Weights of a small spectrogram enhancement model.
Model: 6.43M parameters, log mel input, norm batchnorm.
Rows from block 11, named by matrix and row number. Rows with one number belong to one channel. Each number is 50 + 12 x the weight over its row's rms, rounded and kept within 0 to 99. All counts start at 0. After the name is the row's rms in percent of the matrix's.
# convs1: first pointwise conv (model.decb.0.0.convs.1.weight, 256x512x1x1), inputs 86-171
# convs3: second pointwise conv (model.decb.0.0.convs.3.weight, 256x256x1x1, transposed), outputs 86-171
convs1.18 096:50 52 55 63 32 48 61 53 54 37 37 56 55 59 30 54 40 34 48 38 59 41 59 46 64 47 35 31 39 58 73 41 72 72 64 32 51 23 53 24 63 47 47 59 44 68 76 49 65 48 64 45 50 47 43 71 41 46 79 52 40 49 40 53 34 65 56 56 32 40 59 46 63 57 50 43 60 43 47 51 44 50 36 68 45 49
convs3.18 098:57 27 50 59 55 46 53 45 55 39 49 56 46 57 36 33 70 44 47 38 55 49 54 42 50 66 55 32 37 42 84 17 64 55 67 49 51 54 61 49 30 51 52 52 36 42 64 58 44 36 48 54 49 46 60 62 38 51 52 35 63 67 51 34 65 53 60 46 62 62 72 47 35 58 55 62 43 79 25 50 64 38 42 46 47 52
convs1.19 100:38 57 46 42 46 50 42 55 42 56 30 45 41 66 60 50 60 46 68 43 67 55 53 56 68 43 64 60 65 45 45 57 25 40 44 61 77 51 44 53 78 59 54 54 69 52 63 46 32 43 36 26 75 38 85 49 56 43 49 59 42 44 57 47 51 59 45 58 42 49 54 68 45 41 47 43 43 43 61 55 41 55 61 41 54 51
convs3.19 094:43 29 49 45 61 33 51 38 32 54 48 58 49 40 36 55 58 56 61 60 71 55 51 27 44 44 30 42 43 49 42 51 44 56 59 54 48 33 40 69 52 47 47 75 45 34 29 67 48 61 51 51 34 44 55 38 34 46 36 74 47 36 44 45 50 67 57 60 55 70 67 44 47 58 55 75 41 37 44 72 46 37 44 53 52 59
convs1.20 102:46 51 55 46 50 60 57 55 62 69 62 50 65 46 28 44 44 76 43 59 45 61 49 59 55 26 34 52 46 56 46 53 44 35 26 36 47 54 58 47 34 58 49 49 58 38 36 33 55 63 67 51 45 50 55 73 56 45 45 55 47 59 54 54 50 44 54 59 54 48 32 52 55 29 56 45 34 52 50 54 54 40 41 54 43 62
convs3.20 103:44 74 57 53 59 51 53 53 54 49 39 47 35 55 38 57 56 50 51 38 57 56 52 44 37 52 59 51 52 68 60 54 39 53 34 47 42 63 12 64 60 50 73 65 09 35 51 36 59 51 52 43 53 62 20 36 73 49 56 48 48 48 44 57 51 57 47 62 37 35 49 35 34 46 40 53 58 41 43 33 62 42 47 58 60 54
convs1.21 102:45 57 42 28 39 65 45 55 44 46 56 34 33 48 44 32 60 34 62 59 53 55 51 51 62 63 29 54 49 37 59 34 41 63 52 51 66 46 50 36 51 65 45 60 48 73 55 56 49 49 55 64 55 49 24 51 52 58 46 59 50 59 55 39 42 36 24 43 35 54 36 45 56 52 54 51 58 59 52 59 46 61 61 49 57 45
convs3.21 113:47 51 33 51 72 37 42 51 53 66 44 46 48 47 64 44 64 34 34 66 31 69 44 57 57 43 33 56 47 48 31 46 38 71 50 38 48 49 39 47 66 47 50 46 60 53 40 38 65 56 67 42 42 61 57 62 27 53 62 54 72 54 29 32 44 64 48 40 57 49 29 62 45 43 57 68 22 46 59 50 49 54 13 50 45 58
convs1.22 098:55 45 49 53 51 59 49 62 53 31 44 51 45 56 66 64 42 65 31 53 37 53 69 58 54 33 37 44 48 35 46 40 53 55 38 23 50 56 47 53 35 34 61 46 48 55 54 62 48 56 47 50 60 57 57 42 73 37 54 72 73 78 50 25 54 47 63 58 54 18 31 56 53 55 46 51 54 47 40 48 48 41 46 44 40 69
convs3.22 097:60 66 46 63 61 55 55 57 47 42 51 57 56 55 53 44 57 59 40 57 49 67 48 23 52 41 43 32 25 54 40 64 52 49 32 64 60 44 52 40 47 58 59 39 38 26 61 61 69 54 34 54 78 35 38 40 47 43 38 53 57 76 56 52 52 54 40 49 57 51 82 70 51 52 49 34 68 54 62 41 55 44 72 36 50 53
convs1.23 105:44 55 42 34 42 49 54 79 43 46 56 62 41 43 52 42 49 49 27 64 36 56 59 47 40 55 36 43 68 64 45 37 48 55 34 64 62 79 31 50 63 59 69 56 35 48 63 55 56 30 53 60 65 42 50 48 49 38 34 56 54 44 55 16 47 52 52 36 54 75 45 56 54 53 43 43 34 61 60 54 79 55 68 47 43 65
convs3.23 107:57 41 53 47 63 42 47 34 51 35 60 58 24 69 58 41 49 47 67 47 63 30 52 53 53 45 46 53 59 57 61 48 27 54 49 57 33 71 59 54 57 53 52 61 58 57 56 57 36 40 55 51 37 44 43 34 62 80 40 53 36 65 12 28 59 68 51 52 28 45 30 60 85 47 49 69 44 39 52 36 52 61 64 54 53 36
convs1.24 101:43 30 72 43 44 45 58 39 60 49 49 41 69 36 63 55 42 46 46 70 46 48 66 46 54 49 39 58 34 36 50 74 49 52 27 62 53 43 62 57 41 46 54 59 42 45 64 43 55 52 58 45 42 55 50 44 58 59 58 66 45 64 36 58 40 65 40 61 39 30 40 44 63 45 59 54 59 47 61 48 40 46 29 56 66 28
convs3.24 100:63 46 60 37 57 49 38 36 33 39 70 58 49 65 52 46 44 57 70 43 55 46 46 50 31 50 57 47 45 54 50 38 55 60 36 59 57 30 45 35 39 59 68 60 38 41 33 47 52 50 32 63 58 58 67 44 37 56 53 54 60 52 47 50 57 37 39 60 49 34 39 49 29 69 57 33 40 36 37 34 45 74 40 46 69 66
convs1.25 092:48 33 52 69 51 55 58 51 64 46 37 45 50 54 53 50 58 31 52 42 45 43 65 41 46 40 32 33 36 67 43 46 51 52 59 59 36 43 37 62 40 44 46 52 43 51 48 52 49 51 44 44 59 49 59 36 45 61 53 49 52 42 58 62 61 61 59 62 63 36 52 62 57 50 66 49 46 46 51 49 49 59 68 58 43 43
convs3.25 100:64 72 66 58 43 29 47 47 50 71 27 68 58 61 65 62 33 52 49 55 40 58 65 59 62 36 42 51 56 52 39 48 46 65 41 43 29 56 65 40 37 62 44 45 64 52 56 64 50 77 70 52 56 41 66 74 44 47 50 49 36 42 54 50 48 59 36 54 61 32 37 61 48 56 59 60 70 55 55 55 73 37 27 55 61 34
convs1.26 102:43 40 62 51 41 72 49 57 37 43 47 68 40 23 61 48 36 58 58 43 32 67 44 56 41 34 48 56 46 62 51 39 61 31 61 55 53 33 55 71 67 41 37 50 55 49 66 49 25 60 53 46 55 66 41 36 57 67 47 45 46 33 47 62 58 61 56 33 53 65 55 50 41 61 46 31 41 43 53 37 44 83 26 46 52 50
convs3.26 094:55 49 40 42 73 61 45 60 59 45 43 30 70 57 34 60 49 67 53 49 37 53 56 56 41 27 43 37 59 44 67 49 36 40 43 49 31 49 60 65 48 50 54 58 60 47 62 44 61 45 72 60 67 26 46 37 62 46 63 54 55 48 50 50 64 38 69 37 69 34 54 71 32 61 49 64 55 53 39 40 54 38 42 57 46 54
convs1.27 098:68 47 43 47 51 20 53 44 51 70 49 54 38 35 68 46 43 35 57 45 52 50 59 53 46 52 41 62 47 38 46 56 35 50 42 46 62 44 64 41 60 49 33 41 65 34 31 49 49 43 53 46 51 57 38 26 63 70 59 55 44 58 56 55 45 50 63 56 40 66 64 58 52 74 72 43 40 58 46 40 57 34 22 56 59 53
convs3.27 100:39 40 46 60 41 65 62 56 42 33 56 44 66 37 51 23 76 57 50 40 26 60 22 57 37 58 91 58 67 47 55 67 52 40 62 52 80 56 41 38 52 53 44 37 67 78 60 49 67 49 43 60 39 85 67 40 37 21 68 59 54 29 61 60 42 40 56 43 39 59 56 63 38 40 68 52 56 70 53 42 57 33 69 50 48 55
convs1.28 096:60 59 50 52 64 61 37 23 37 53 27 51 53 38 41 52 38 45 49 43 56 54 52 58 58 44 47 49 56 49 76 72 49 45 37 43 44 56 53 50 52 35 69 50 45 53 44 45 31 39 50 63 54 49 47 37 47 41 34 49 51 49 42 37 42 41 50 36 74 38 48 65 26 42 35 20 34 31 58 42 48 08 45 52 51 60
convs3.28 091:39 66 58 41 37 39 38 27 43 43 52 65 66 58 39 44 34 54 59 56 46 38 39 35 51 49 56 42 67 38 47 49 46 70 48 43 60 55 40 34 60 58 49 42 36 46 59 63 61 44 71 47 36 60 60 55 58 38 47 48 43 54 40 45 60 35 55 65 60 58 31 49 47 49 46 37 46 47 40 28 50 51 54 50 63 61
convs1.29 096:41 69 55 44 50 56 50 54 41 41 76 61 62 66 27 64 53 58 42 68 34 56 65 49 61 46 51 66 48 51 47 46 59 68 56 56 34 65 53 33 57 65 44 66 39 62 47 57 67 44 49 46 64 35 49 63 44 61 30 51 53 43 52 73 42 49 42 44 62 29 38 67 41 61 43 57 48 65 70 54 43 45 47 60 49 32
convs3.29 093:67 51 14 41 44 52 50 52 47 51 38 22 43 34 28 55 61 60 36 40 36 65 45 54 36 31 55 43 49 37 43 66 43 54 46 37 57 43 76 50 46 68 58 64 42 30 49 45 44 31 59 64 51 33 51 58 15 58 53 52 48 48 55 52 39 38 69 47 38 23 53 36 54 44 48 47 82 38 53 43 63 50 48 41 46 48
convs1.30 100:56 47 61 49 66 42 48 50 66 46 57 33 63 49 64 51 41 58 55 32 63 53 37 46 55 42 33 50 51 61 48 75 49 53 70 38 56 17 56 58 51 57 69 45 32 48 47 50 39 44 35 46 50 72 48 58 38 50 42 43 76 35 46 52 46 54 57 41 38 38 71 29 62 31 46 52 34 60 47 48 48 59 54 47 48 36
convs3.30 096:68 48 36 55 50 62 73 39 24 25 33 28 53 70 23 61 50 62 50 59 60 46 45 29 57 50 51 29 56 39 69 58 47 57 47 49 21 28 62 59 48 38 38 54 53 42 49 34 56 63 29 67 47 46 29 36 66 45 64 34 61 51 35 55 49 38 66 52 46 66 66 71 32 47 28 49 48 37 37 66 67 42 72 61 51 51
convs1.31 101:45 48 47 49 45 44 44 59 60 29 42 57 28 30 44 49 56 51 39 35 64 56 50 75 30 47 50 45 50 54 17 30 58 32 49 57 34 45 62 57 34 59 72 60 53 33 69 48 45 63 53 43 41 56 52 62 60 36 54 45 55 61 21 66 27 52 41 59 39 56 65 81 37 50 55 56 51 42 45 54 44 44 49 65 40 41
convs3.31 096:46 60 53 56 31 45 75 46 49 61 58 38 51 49 54 52 46 76 50 59 52 39 71 42 35 38 44 63 73 48 48 42 49 60 43 37 60 35 44 63 40 59 53 47 35 66 56 29 59 54 61 46 29 64 78 47 59 65 54 42 56 66 44 46 64 35 58 44 40 49 50 75 75 51 45 51 65 44 54 61 54 45 45 53 55 52
convs1.32 102:46 40 44 46 69 43 59 69 42 56 51 23 55 49 45 58 79 41 54 55 21 34 43 54 57 45 45 34 66 59 55 38 25 47 46 75 63 43 55 52 64 45 59 28 53 49 39 43 58 63 68 22 25 37 57 69 58 58 52 38 56 62 65 56 78 53 38 33 36 47 46 78 41 14 48 52 60 50 52 57 37 63 61 43 61 31
convs3.32 097:56 45 49 51 42 42 48 59 48 70 44 41 51 37 57 56 48 59 52 51 42 65 47 53 39 39 51 37 38 45 62 55 41 41 57 69 48 49 53 47 46 64 43 55 36 45 50 76 64 42 60 51 35 54 30 42 42 58 39 64 50 48 91 49 55 52 46 48 50 52 50 30 62 50 46 26 45 62 52 57 52 63 68 51 42 45
convs1.33 099:17 28 47 50 48 27 57 48 48 49 54 30 60 53 65 45 60 61 50 55 49 48 44 35 40 55 55 56 60 39 48 56 44 41 23 38 43 61 57 57 66 65 43 64 51 57 59 55 49 50 59 38 47 48 48 55 44 43 66 79 47 35 44 43 50 43 40 45 33 31 41 46 65 38 43 47 73 38 50 54 39 53 43 56 49 44
convs3.33 098:73 54 58 54 40 27 33 52 39 44 47 48 58 54 55 27 59 42 50 53 51 70 66 36 76 47 69 46 64 59 60 65 48 49 57 46 51 61 47 51 48 34 67 53 44 70 53 82 57 46 62 43 52 37 63 65 29 17 32 40 63 55 52 69 47 49 38 52 46 48 45 62 50 54 30 42 45 43 63 59 23 48 42 57 47 66
convs1.34 100:48 51 32 31 45 35 39 49 72 43 56 65 50 44 55 59 41 42 57 27 59 51 75 54 51 51 53 56 43 45 58 38 51 60 38 68 50 63 48 54 33 61 61 60 56 75 47 22 44 54 55 53 53 50 51 51 43 50 40 73 40 67 28 50 41 38 54 40 35 48 47 66 58 60 45 50 60 67 41 50 53 67 52 71 41 43
convs3.34 098:63 34 51 74 51 56 44 82 41 60 51 26 53 34 47 47 40 55 50 23 32 37 49 57 45 71 45 53 36 50 56 61 57 50 60 56 44 22 42 58 37 42 50 36 47 43 56 66 44 56 39 46 36 57 72 52 52 32 43 59 29 42 43 37 37 53 42 59 56 32 58 54 74 51 55 71 41 37 53 68 31 41 45 48 58 61
convs1.35 101:53 46 47 38 47 46 41 34 52 64 38 36 22 62 46 42 52 43 39 45 39 48 48 62 57 44 50 75 64 35 40 64 56 95 36 40 55 64 41 55 60 46 44 32 52 48 54 67 54 55 61 43 35 65 58 38 45 12 43 51 75 57 35 48 37 56 30 60 31 50 48 60 44 41 54 54 46 59 44 45 43 72 48 69 35 46
convs3.35 104:47 29 49 38 39 60 57 59 53 59 64 59 45 50 47 36 66 50 40 54 52 68 49 43 63 52 25 30 52 56 25 52 72 56 39 47 30 38 54 44 45 60 50 60 58 55 32 19 12 53 27 50 41 33 63 45 32 41 51 27 66 28 77 36 49 28 57 35 52 45 49 61 45 20 61 54 79 32 59 49 61 69 54 74 58 62
convs1.36 108:59 56 46 63 39 47 36 57 39 56 47 62 52 60 36 38 51 43 63 41 55 46 63 75 41 54 57 69 62 47 55 36 51 45 54 46 57 71 55 66 54 38 57 46 58 68 45 44 74 43 57 49 43 43 39 41 58 49 62 71 36 56 36 51 43 58 50 50 56 63 53 50 32 49 37 66 55 39 54 56 56 54 50 38 66 37
convs3.36 109:49 33 36 44 52 38 42 59 55 46 25 47 60 56 44 64 24 31 45 56 51 40 17 47 26 48 41 55 41 39 39 44 62 61 52 44 54 44 27 73 62 44 54 29 50 62 37 57 48 36 87 49 38 39 47 59 50 21 72 46 57 45 35 47 61 54 64 69 50 52 66 55 43 22 40 53 46 35 51 54 57 54 34 57 48 62
convs1.37 092:62 56 47 46 43 50 48 42 52 55 60 48 70 48 31 47 60 43 43 70 35 48 54 67 59 83 57 47 57 33 65 44 77 51 57 68 49 46 38 60 52 65 45 43 35 47 43 50 35 26 33 33 59 40 70 37 44 44 56 67 53 59 43 67 48 38 28 57 51 40 36 33 50 41 39 47 54 52 42 49 48 34 50 48 35 46
convs3.37 101:38 40 52 54 53 46 43 44 49 37 41 51 49 58 56 56 25 34 36 53 36 46 59 49 40 50 42 58 47 51 59 49 72 71 48 47 56 51 58 49 51 74 52 29 55 73 56 39 35 41 65 31 41 49 59 58 53 44 43 54 51 66 41 28 32 53 51 43 49 69 70 17 61 29 42 75 55 52 51 68 42 50 40 70 41 58
convs1.38 087:70 53 27 43 23 66 39 44 55 57 60 44 55 52 46 67 38 55 51 65 65 48 34 57 45 48 49 47 50 61 53 37 52 62 45 33 34 65 58 44 40 35 49 58 54 25 42 43 58 65 42 41 56 50 58 42 63 46 44 43 31 55 56 60 24 53 41 51 55 55 48 46 49 58 49 48 64 51 64 63 14 53 41 50 44 51
convs3.38 098:75 48 38 58 32 56 75 72 67 51 60 50 46 37 50 71 50 38 64 33 59 40 75 57 57 21 41 54 47 41 65 41 60 58 31 48 60 42 61 64 53 62 45 58 30 38 32 32 59 52 45 47 58 63 49 46 58 60 66 69 66 52 47 19 72 40 58 60 52 36 59 51 48 47 36 56 46 46 35 44 54 47 38 54 38 57
convs1.39 113:57 55 53 47 54 49 55 54 42 60 31 45 65 42 50 52 50 54 41 63 57 53 57 53 69 41 50 36 62 50 50 53 46 29 56 60 51 37 58 70 70 65 54 40 52 40 56 67 57 38 33 59 50 65 15 43 33 60 60 63 43 51 35 31 57 46 41 29 32 65 53 48 50 36 53 52 39 57 50 52 41 53 29 43 53 59
convs3.39 120:42 29 44 64 49 59 49 35 63 61 59 50 54 51 42 54 26 27 46 66 57 49 53 54 57 33 80 40 37 61 56 57 41 52 47 69 33 49 85 29 48 35 34 50 48 70 61 53 65 55 34 39 37 64 63 48 41 54 55 61 58 40 62 40 55 53 36 66 66 50 77 71 63 56 53 52 61 49 59 25 59 62 54 47 45 34
convs1.40 113:20 40 65 53 63 48 51 44 51 40 53 57 52 45 50 33 56 58 41 58 46 55 53 47 61 70 55 67 50 56 50 36 54 26 57 02 41 51 50 49 66 37 71 48 58 40 44 63 42 58 55 45 36 42 52 53 55 44 46 54 42 57 50 35 27 45 64 50 61 45 66 29 36 36 56 59 49 57 55 40 44 41 42 66 63 25
convs3.40 108:29 48 39 37 57 65 43 47 65 45 64 40 28 56 44 32 71 40 35 47 51 59 49 54 36 34 45 65 51 57 66 50 40 11 57 65 45 47 40 55 57 38 60 39 60 49 69 47 54 52 44 60 46 35 46 59 31 46 38 35 61 53 14 56 79 55 53 64 26 61 33 59 42 45 37 65 37 34 53 44 44 37 44 20 57 54
convs1.41 105:70 32 56 50 58 59 41 43 41 37 59 54 52 46 29 60 51 46 61 62 42 49 41 55 51 38 63 48 54 48 47 78 46 55 48 61 39 34 64 38 51 45 56 53 59 43 70 56 62 38 47 49 47 39 45 49 53 55 75 68 58 45 49 49 49 49 47 35 68 36 28 49 66 58 58 40 52 47 52 47 60 55 57 13 45 17
convs3.41 093:71 65 44 41 45 28 51 49 35 49 55 46 52 33 63 50 85 44 42 43 43 60 48 53 54 66 22 50 39 63 21 71 67 52 32 36 51 73 58 54 58 45 60 50 54 52 65 53 32 54 77 60 45 44 67 88 76 48 68 53 47 42 50 60 53 53 58 39 53 64 72 27 49 56 72 68 73 81 60 59 56 41 44 53 45 44
convs1.42 092:58 61 53 52 28 33 13 54 65 37 43 44 50 48 48 59 59 58 57 60 37 48 52 51 50 59 56 58 32 50 51 63 52 57 33 50 50 62 32 48 44 44 48 31 58 68 46 38 61 43 50 50 49 46 49 40 53 48 55 39 53 74 50 53 31 38 50 46 55 56 53 63 26 63 38 27 39 58 30 49 44 34 33 48 63 51
convs3.42 098:45 55 51 58 55 15 51 45 71 26 67 46 52 57 55 51 43 49 51 50 31 59 33 34 23 55 60 48 70 70 45 49 63 59 28 39 53 76 43 70 36 36 62 23 54 47 56 42 39 36 23 60 70 47 69 53 30 70 49 24 42 54 38 56 42 26 55 50 55 57 58 46 52 22 39 50 44 40 62 50 54 34 37 53 42 26
convs1.43 106:43 49 57 46 53 59 54 31 38 51 37 56 46 33 60 70 50 32 59 32 31 29 60 38 55 39 54 61 40 36 62 52 45 44 69 51 56 50 53 52 44 70 43 36 51 72 55 53 38 35 51 48 44 55 51 50 51 43 67 74 57 37 50 54 65 26 51 43 47 33 60 48 52 41 33 43 59 49 46 45 51 61 59 44 54 69
convs3.43 111:44 60 57 44 51 63 49 46 46 79 49 44 55 48 32 24 41 52 37 56 62 59 52 62 60 57 77 59 55 47 59 65 53 38 49 60 27 50 36 70 35 63 29 44 42 37 37 59 55 53 62 51 53 78 52 47 56 53 47 44 37 48 62 61 26 54 46 54 56 35 27 61 60 38 44 50 49 41 68 26 31 64 56 47 64 52
convs1.44 099:60 46 59 64 50 53 52 56 24 51 48 46 51 69 59 20 41 35 48 22 44 62 51 67 49 58 58 60 46 45 48 60 56 47 50 44 66 41 36 47 55 60 50 61 73 68 44 50 46 54 47 49 55 54 42 43 61 48 41 52 47 73 46 51 39 46 76 53 33 40 42 65 51 46 42 61 31 31 55 42 44 62 45 45 70 58
convs3.44 096:73 38 59 62 58 27 39 42 58 61 28 49 58 60 52 46 48 48 55 64 43 66 31 40 46 48 43 47 55 34 57 69 44 44 60 34 42 52 50 48 57 41 39 55 67 44 64 78 56 87 53 46 33 63 69 53 46 57 33 50 52 50 44 41 56 30 48 56 56 71 26 43 60 42 50 55 51 41 37 51 48 63 36 36 36 49
convs1.45 103:53 38 56 53 42 41 56 54 36 57 53 68 59 57 64 27 48 67 58 63 58 42 51 55 42 53 52 55 20 61 45 64 34 39 47 42 49 44 40 37 55 68 48 44 59 64 36 29 69 48 22 38 46 40 49 65 46 26 51 40 28 40 35 49 50 72 37 59 45 50 36 62 52 52 55 50 67 46 52 50 45 46 50 43 52 44
convs3.45 100:49 63 48 65 38 47 53 45 64 51 71 32 47 53 49 56 63 61 53 56 52 54 55 40 64 58 37 77 69 46 58 46 54 62 59 49 37 38 56 35 53 65 47 40 47 66 60 53 37 62 76 58 58 37 35 65 44 58 50 44 46 45 55 66 36 47 46 44 36 67 59 36 47 83 41 37 51 39 35 58 49 51 57 48 60 56
convs1.46 094:41 45 44 42 58 51 56 49 53 58 29 58 44 40 48 47 47 55 54 48 60 56 47 54 75 56 48 46 56 29 39 52 58 41 65 37 46 38 48 68 44 65 25 53 46 66 56 56 51 37 55 48 57 37 42 51 49 50 45 38 70 53 52 49 60 63 36 47 53 44 34 47 67 41 47 46 62 63 44 54 44 52 36 47 43 43
convs3.46 089:51 32 38 54 41 27 60 84 57 64 58 57 39 53 41 33 43 67 40 47 50 68 42 48 57 60 50 67 65 49 43 61 47 70 59 43 63 45 32 56 62 62 64 50 75 60 56 41 43 41 41 51 70 46 47 51 39 47 69 57 33 57 47 68 39 50 56 45 69 59 57 26 42 53 72 47 56 55 65 56 36 49 45 49 50 51
convs1.47 097:44 44 38 54 22 59 54 69 61 51 40 27 51 49 43 54 57 59 59 53 35 28 37 54 62 42 38 59 45 41 44 48 63 55 37 68 36 60 54 63 53 61 43 48 60 57 52 52 45 50 38 43 45 42 39 53 36 27 51 67 51 43 48 46 52 63 34 49 48 53 45 71 48 46 56 41 36 45 54 47 31 45 42 43 49 35
convs3.47 094:40 48 53 57 57 64 30 42 31 53 52 35 51 17 48 72 56 79 55 28 45 47 66 55 55 49 46 40 49 33 56 38 70 50 62 43 43 49 60 24 40 58 37 47 46 42 70 59 57 32 56 48 41 25 60 26 46 57 47 38 48 58 39 52 75 53 48 39 42 54 67 63 51 56 58 38 53 49 50 76 51 43 55 63 47 50
convs1.48 102:38 44 47 66 53 28 47 48 48 67 46 50 64 44 58 44 45 52 46 57 51 57 60 60 43 46 33 31 44 47 47 31 54 52 46 42 60 37 42 54 64 59 52 52 52 28 50 51 26 46 44 66 56 58 45 49 66 46 62 55 52 44 25 68 56 51 72 63 67 62 43 52 79 30 51 58 30 43 31 43 35 35 57 61 41 48
convs3.48 108:62 56 50 52 40 52 32 49 27 51 45 52 50 31 43 57 40 58 28 61 65 46 63 59 41 65 46 56 67 49 50 67 52 72 42 37 59 49 36 35 51 50 30 69 23 46 50 52 52 39 36 35 50 47 51 77 65 62 64 57 15 63 48 43 56 67 50 56 51 37 61 50 71 60 33 42 49 57 59 51 55 44 73 69 46 34
convs1.49 091:56 51 44 42 50 51 63 61 71 43 56 53 62 46 40 39 59 43 45 49 63 65 52 58 67 45 57 43 42 44 49 36 60 38 69 41 50 58 57 57 46 71 68 71 50 38 39 32 51 60 55 33 61 59 37 36 41 61 57 52 55 49 67 72 19 47 61 37 60 72 39 53 47 29 44 63 58 48 66 57 69 56 35 48 52 38
convs3.49 095:62 43 59 52 73 75 61 51 32 55 49 63 83 54 57 65 54 65 34 53 53 60 40 34 44 69 39 38 48 53 44 75 66 53 41 49 47 31 81 41 45 53 45 65 49 58 63 56 46 56 74 47 50 33 47 50 37 61 58 52 54 36 48 51 70 39 41 56 38 57 48 54 39 69 46 58 45 46 52 56 56 50 53 37 32 36
convs1.50 095:37 35 61 48 38 56 37 48 78 44 68 55 65 40 52 49 39 59 25 74 64 44 75 54 60 49 42 46 58 53 38 51 28 66 36 39 30 47 56 31 44 57 47 43 72 43 55 54 25 52 50 46 44 43 51 62 42 35 51 52 61 64 40 53 31 28 51 62 72 65 51 33 50 69 64 40 22 50 38 70 27 70 42 64 53 47
convs3.50 092:71 46 33 55 49 57 27 41 40 46 55 33 55 37 57 62 44 37 44 61 53 59 47 50 54 28 90 52 29 67 35 42 20 44 55 58 35 52 46 42 37 42 62 55 55 47 47 56 50 50 71 74 45 44 44 51 36 46 40 54 54 31 65 58 26 55 52 44 55 46 27 38 54 30 49 46 57 61 74 53 51 50 38 51 57 42
convs1.51 101:53 56 48 56 52 54 64 67 58 63 58 43 47 56 43 51 66 63 25 47 45 46 44 53 38 30 26 51 43 62 44 35 66 28 48 46 56 46 47 41 60 45 57 53 52 33 46 50 53 21 36 31 43 44 48 49 68 45 49 49 61 55 50 42 47 38 37 30 51 54 37 50 61 56 59 57 58 45 48 62 47 39 62 24 44 44
convs3.51 103:42 46 63 58 67 32 41 52 51 51 65 63 33 57 62 33 45 43 51 60 50 55 51 47 53 62 50 53 49 49 44 31 44 50 62 64 64 69 36 87 42 51 63 54 29 63 46 53 41 44 47 38 54 72 46 39 34 43 40 49 66 19 49 69 55 30 43 49 53 43 61 61 32 34 37 44 67 42 69 53 64 51 59 53 65 48
convs1.52 103:57 51 47 40 55 66 62 38 53 43 48 49 72 37 65 59 52 47 42 48 25 81 47 53 57 65 43 49 44 66 55 72 44 14 48 22 41 52 65 57 43 54 22 83 37 37 49 38 61 48 55 36 41 56 57 42 68 55 52 48 49 54 50 51 51 52 46 44 57 35 73 32 54 34 46 64 56 43 46 47 53 56 50 62 35 46
convs3.52 101:49 39 54 61 38 47 47 72 59 34 65 53 45 70 38 36 46 40 54 49 43 42 50 60 50 48 52 34 42 42 49 46 54 63 33 62 50 55 57 55 36 42 53 52 55 61 60 64 53 67 36 61 44 26 55 41 38 49 43 51 44 55 70 42 57 53 75 54 45 56 32 61 40 63 47 50 59 43 37 58 34 57 18 51 49 51
convs1.53 089:51 38 46 41 51 62 39 33 40 47 51 43 48 37 61 13 59 61 54 48 53 41 59 46 50 55 44 36 63 41 38 33 47 40 33 37 42 62 55 69 57 54 46 44 19 37 56 46 43 79 41 43 65 52 68 29 52 40 39 39 48 47 68 39 52 55 28 58 64 50 60 70 43 45 49 59 63 66 26 43 58 42 51 41 59 40
convs3.53 092:51 60 61 58 27 53 62 55 64 36 37 38 53 31 17 67 41 41 66 40 41 60 59 54 42 72 43 29 54 46 39 40 49 56 43 48 33 40 39 48 36 46 50 42 43 76 21 32 45 47 47 30 59 53 41 41 32 36 42 53 40 49 35 55 38 44 46 66 58 35 33 48 53 45 35 53 41 65 66 61 63 50 72 48 53 58
convs1.54 101:62 44 48 52 41 51 40 52 56 42 48 37 40 44 41 66 57 39 60 56 58 61 45 25 51 55 37 65 44 37 74 31 50 53 48 34 67 69 40 44 50 37 50 56 52 45 41 65 40 66 70 46 47 54 15 44 58 44 49 33 32 64 68 46 45 32 40 31 44 77 44 62 35 43 38 32 44 54 38 55 65 25 42 56 49 47
convs3.54 099:62 44 37 54 33 64 26 52 35 56 48 41 40 41 41 41 60 56 56 53 58 47 48 58 64 38 77 51 38 56 47 69 43 54 72 44 53 35 46 49 48 35 41 58 41 31 81 80 58 62 49 47 62 50 75 84 45 37 51 44 22 27 47 27 45 47 49 40 49 62 47 38 61 53 46 47 43 38 57 54 29 29 40 53 49 58
convs1.55 095:45 64 49 35 37 31 45 46 55 68 43 73 42 62 45 46 52 59 59 43 68 34 36 64 62 47 51 49 62 68 50 50 60 62 53 60 34 31 36 39 49 47 46 71 57 53 34 46 41 40 33 55 44 37 54 30 44 27 70 61 55 31 43 55 67 58 52 47 50 46 42 38 54 58 48 52 47 57 49 58 38 48 34 47 68 30
convs3.55 093:54 62 28 44 61 34 73 50 58 58 46 66 63 42 69 33 59 58 55 60 36 43 46 71 35 42 27 76 34 53 67 61 53 38 27 61 41 64 38 48 54 42 57 59 56 35 46 46 55 54 43 45 81 62 33 47 55 65 41 33 78 52 51 69 39 35 45 59 53 64 42 50 55 59 85 58 28 55 53 56 58 60 57 32 49 49
convs1.56 094:58 34 57 47 57 49 62 51 29 40 37 45 36 33 49 45 54 24 49 52 52 36 80 42 33 30 70 54 45 47 57 41 51 32 46 62 65 39 56 48 34 56 52 59 61 35 61 44 40 48 65 44 31 39 47 35 34 43 49 50 64 43 40 64 52 61 31 42 42 53 63 58 52 40 52 27 46 58 51 54 53 45 49 48 54 56
convs3.56 099:56 48 50 71 46 52 45 48 52 46 52 54 59 54 45 46 32 52 43 38 40 47 45 47 33 39 44 38 62 54 50 36 48 55 55 45 45 70 79 48 33 56 53 65 77 65 60 52 42 64 67 35 46 67 55 70 53 60 69 52 48 37 43 38 65 86 54 73 60 46 75 69 68 68 54 49 53 65 46 73 58 35 54 27 76 32
convs1.57 100:56 43 38 52 38 49 68 48 58 42 59 39 50 64 61 37 61 58 47 22 45 42 43 56 62 61 43 63 72 53 42 60 45 63 59 42 50 50 52 38 43 70 56 60 45 41 54 55 48 55 62 60 50 33 39 39 72 44 47 52 74 65 60 48 47 67 63 57 42 49 32 58 63 65 33 24 51 48 42 57 47 78 34 49 66 47
convs3.57 103:47 26 54 37 27 44 60 49 65 73 71 42 56 72 49 55 57 41 38 54 37 43 51 47 65 31 43 60 42 59 60 52 54 62 43 50 47 25 41 53 59 58 77 71 57 41 38 52 66 40 61 53 82 66 73 57 35 47 58 41 54 80 66 51 58 65 61 40 51 45 58 54 55 49 48 55 46 69 41 66 58 41 57 40 55 37